From a checkpoint of a small CTC audio transcriber.
Model: depths [10], widths [128].
Training: soap at rate 0.0034, 22800 steps, batches of 256.
Data: 39062 training examples, 149.4 epochs.
Rows from block 4 of a small CTC audio transcriber, named by matrix and row number. Rows with one number belong to one channel. Each number is 128 + 32 x the weight over its row's rms, rounded and kept within 0 to 255. All counts start at 0. Numbers have three digits each.
After each channel's rows are labels from the 100 clips, of 14848, where the channel reaches its largest size: "loudest band" is the band of the loudest frequency at the time of the peak. Only what is clearly more common there than usual is listed. The data: strings of digits, spoken by a formant synthesiser in many voices.
# filt: filter width-5 conv, dilation 16 (model.blocks.4.filt.weight, 128x128x5, each kernel summed), inputs 0-127
# gate: gate width-5 conv, dilation 16 (model.blocks.4.gate.weight, 128x128x5, each kernel summed), inputs 0-127
# out: residual pointwise conv (model.blocks.4.out.weight, 128x128x1, transposed), outputs 0-127

filt.104:158147163146149143210142055165093190139176102106050137107133115134134118064158110114077075171097141136141090059199160091109144053141084126091131124133141162123115156138134118113093135129121131086152163082109091099120102130105164146118180130148111107133134146128143072129106135131168120143075170088098119123120093116119111154090134109086096136064205135109137134196105144169091090102122
gate.104:111093045131148132094097168136093103137170130124083064128099148153092075186151126145124064151060087130133134108173090134115058142133109174159092126133061127142146181063109150102094156146118096125128159134116078128080150096123169129086164141205110100154127092123123149110133160110128109133146127117157086109072155143103078179176165086113091173097115159146142153114095111119192124092132
out.104:107074137124140125136093163139127127119128137131134094125111169091135124148046125103112071181197105147123127106073082136151191162153137122142092113128135111158124124110106096151155141137173106135180103125116082102108093110181109125131067066213082151153091131125119133110094162089086183148134133077132134096145168136072163088122169081122109159192098119179083106110105068116119206104151
loudest band: 4000 to 8000 Hz

filt.0:148086152127119089124095063083097095118135171131131111115133118141109073124139135078149141117085174080132143127125180141077076109162142152084097178165178101116150131085107087111107130110140121065227126157109066107137148141138119160137099162110154083069135090130075167144081180115194122110089129159113106123109061090112174102115112112090147128085111158089152153164151143064136153157099
gate.0:076141103151122191084133150088173132111173155079133128131112134109107058185106115082136093136113086097062100099104147170158144125114143128117092111081102107112079109187131111101114107193167155095159095163086065106119140136119135130118131197136157143175094160070112135107172097087102142121139119095139135139098097166085118120084121128083103091123112113171117123135211180155105042113141
out.0:143102126123119216120166104090119188169129057127124121112146165088101166073168073167201149129156148159123127166118133150108147074144155062184120092127109124072116142129114160064163114111122085154158171143138117164078182179072163094094136123114135141037077143148138118103113151150122152156177162105124080120124139085117141105152133162111120110119162155141144128177109133090103181122139
loudest band: 4000 to 8000 Hz

filt.53:126109139167053111097101148122115149123079171122131118090124123157148212162158130134101152168087146158148133139162098146142027096156165138111143122063109053167077134105137114077196122104134116078082128138141144156141112114108163133138088119082068087109158117107117145110138128132133116055116115061173116102108176101155104145120123092161141067171139069112178104124156083109126129121086
gate.53:094136078171074135109126143085095149198120116134165149089150189083140089097091102135141126180094122138111110078152178115125168151158124099137151117124153129080148177167130116156091088116177159140090167146153155120179178050107138119121184144119124077124139158119088170160170112130140100146115154134112179159046131069116102168081168167190125086120143140096112119144092148116165092163171
out.53:090104093124168154133139137102096058198125190131084093186127128159137133074161127094134138130055111154143118119123128164096108137214146106098115152138111143157142090127087173104108166107178110142148158140151146174100174097097094134152109098132155049093154113189105125049129123159113132137142162144055110097139120061100118126090171166139091129082153104095125076170127150110143118124166
loudest band: 500 to 1000 Hz

filt.115:096136105100122121109114156176048172203100152113116134141125133089138168154088169127134111128089164111125140089120131087147151082132089142097104127178086085161047139098091132072134049128092123186149170109125155109111065107117101091117154113099196167104129122124075159161112142139152123149177077100122164111105136178101130118162120148103099139144093184102186108094083075145163138164109
gate.115:097119157164169162073147144136165122133147130104118165121106093139115156129177178114079158167194103121146155116142160116108158176076099122141108164086087107164145106104086083115080087061106108104122098192101059161165154111152093087114128139087115130115144084157112172115174188126096161130156062162086176127134123144107193169109139109146162080177111143178153095120117181109152083128139
out.115:134086121100110148149119159115144078114097103178149134111123076120132111132166062155065134088185223147067159137109105103110096166169091120129168139119082118125105124101104135146115161100115159145146147132075146149161123124080179148115086171131131144106156172098150058141185111095140096153162190117127194149164106196069137147142135134142081149091134091138103146168082112103124125175192
loudest band: 250 to 500 Hz

filt.20:185112166103094094125073151112160132056154085105134145132129114141139120162140164094144119152153166088127154154107126101167167105148073119137155057156102131144124064128175112114130104066128139127107146133118075111166166057178164164101106178187116119119134149170130114094074120106105148092132041105133178079082103141117104122131168132165105157081101052172143132096112168175124113148158
gate.20:135139096176091140170154136153130118148143095161127200115146106081203174132146101168154121148145113125143165076115111100157153116107087149100129210137141176136169100127101081098151166085139118132125142144101093163142135160114119137168133191132123202153108114066099146064159134139216134098108140167143119181077148098151145093129154112132072199151116134108139130135186166090142140095188
out.20:169149139113163151150085118124102132148142149143114102134056066085102126154166178140097118106111160123084153058150120155073135137089073144102082168140066171152121126116123147051093104088115160051080114171101115134133093058114137136097144095161087085143157101185096134092135135153088140121123150147148086112130098129120207166126189131167071119120135106165118074129108131102120142081141
loudest band: 500 to 1000 Hz

filt.75:129114164163121095050191085146071110068133124114119144151102128135145189160123160138149184157123192176129153127083154075104076111142150167129113144186100189151125131040145127144096067183119108103158109131136135123136135143092186130094110137104101127140167108157136125152132112162163131154081164139121142086077098130071176078175157128107168133176066136104102149135159181146113122109129
gate.75:125132159092109154137143146115060192121137193124166153142126135108161170209151067163128114132074132138155121126105069167078074143114166158097142197160145090162114115095162097162140101100103101173167120080114089106116188105178149169159160140147127110103169135175094123129166156163182129090146136114115165147102120098132081199113177100110107065120083087105148139143155114168135132141138
out.75:149131151097098101095131111150095097180125126161150178147189122106117130087077188133158159143126105163125113137115169074153106089132073124122144153115067131108115105174138094128163154131198103168126096094095149200093155166133086115137150097111152125187174141095138110110091082143169094102107140143100128073157171117140136181063111118178111070102112098142173137068139085196077155130102
loudest band: 4000 to 8000 Hz

filt.32:095147084129136134083122096136171195154126097128110113072082120095161151111116064146111142073093104135119141088104187062139126130084131138101165176160111118194194142132140071144115072165126143180151135114150195155179201173179132141085123107146156171100141107110127068157168172179101178149139137121154145147110140166154114135140184128123103161124090112131125126112145167065104112109121
gate.32:106119151101131137144149178151113124124182133094087107118123167132120058127120156153113103118127118149136112074100142155127138102124103150125110168108091189159110073133217104107147143095093150145081153094183083141077197097092118155088149096142154101134109131199156158131162085164173097146115097118205150183075133145172122135109110134097113061161162132144113178095155167156133045133149
out.32:111100152094112179083132158096073126133138111147131121093150175082123133093107089109130053156170066188170115098098122083112111121114114099122171140185156108129132115127103160151120129110178111170115107095124137156091112146193132096146125165099107108105141199113156143120136097056173074080093127131113166163213116090112135117114119105177118079138089133136153090106127053137103177151061
loudest band: 4000 to 8000 Hz

filt.35:116146166153117134099138140081131122170206161078137146123116139163188097121087106102128155103127136144143105160102185114147087137114099052171140146117135134168101170114155115121182051089135135175070101097144137148066150114097061149191105120134110159115112137107134164136079144138180169102129138188090099097108118166100119156109140135152070088120230113112082145090152146095108150143113
gate.35:129159142151138165193115127129150190121174140074086177132106111146140162134174099099129082121134154100132182123147062087113040103165150115186163149132127144098144136119121091123125145114157158157075180150118116165132145132116161168137119093147156156128117099196097110145144104167135134070195116127137161165125148144111164127177066151071131075189158113061148160098056109144099117158108
out.35:139156134087123148117095185085144178088115071185127082103138176093127086052149122120156137126094141137119188125087100105114099111132166158070114140143129154133156100062156131126110108176198122158171117048095143140087157173094119122114129149138132135036134135161102108139118123153148097107116162109079125148137117059137174104120170114155084116082177125093119142135149077184135147074102
loudest band: 4000 to 8000 Hz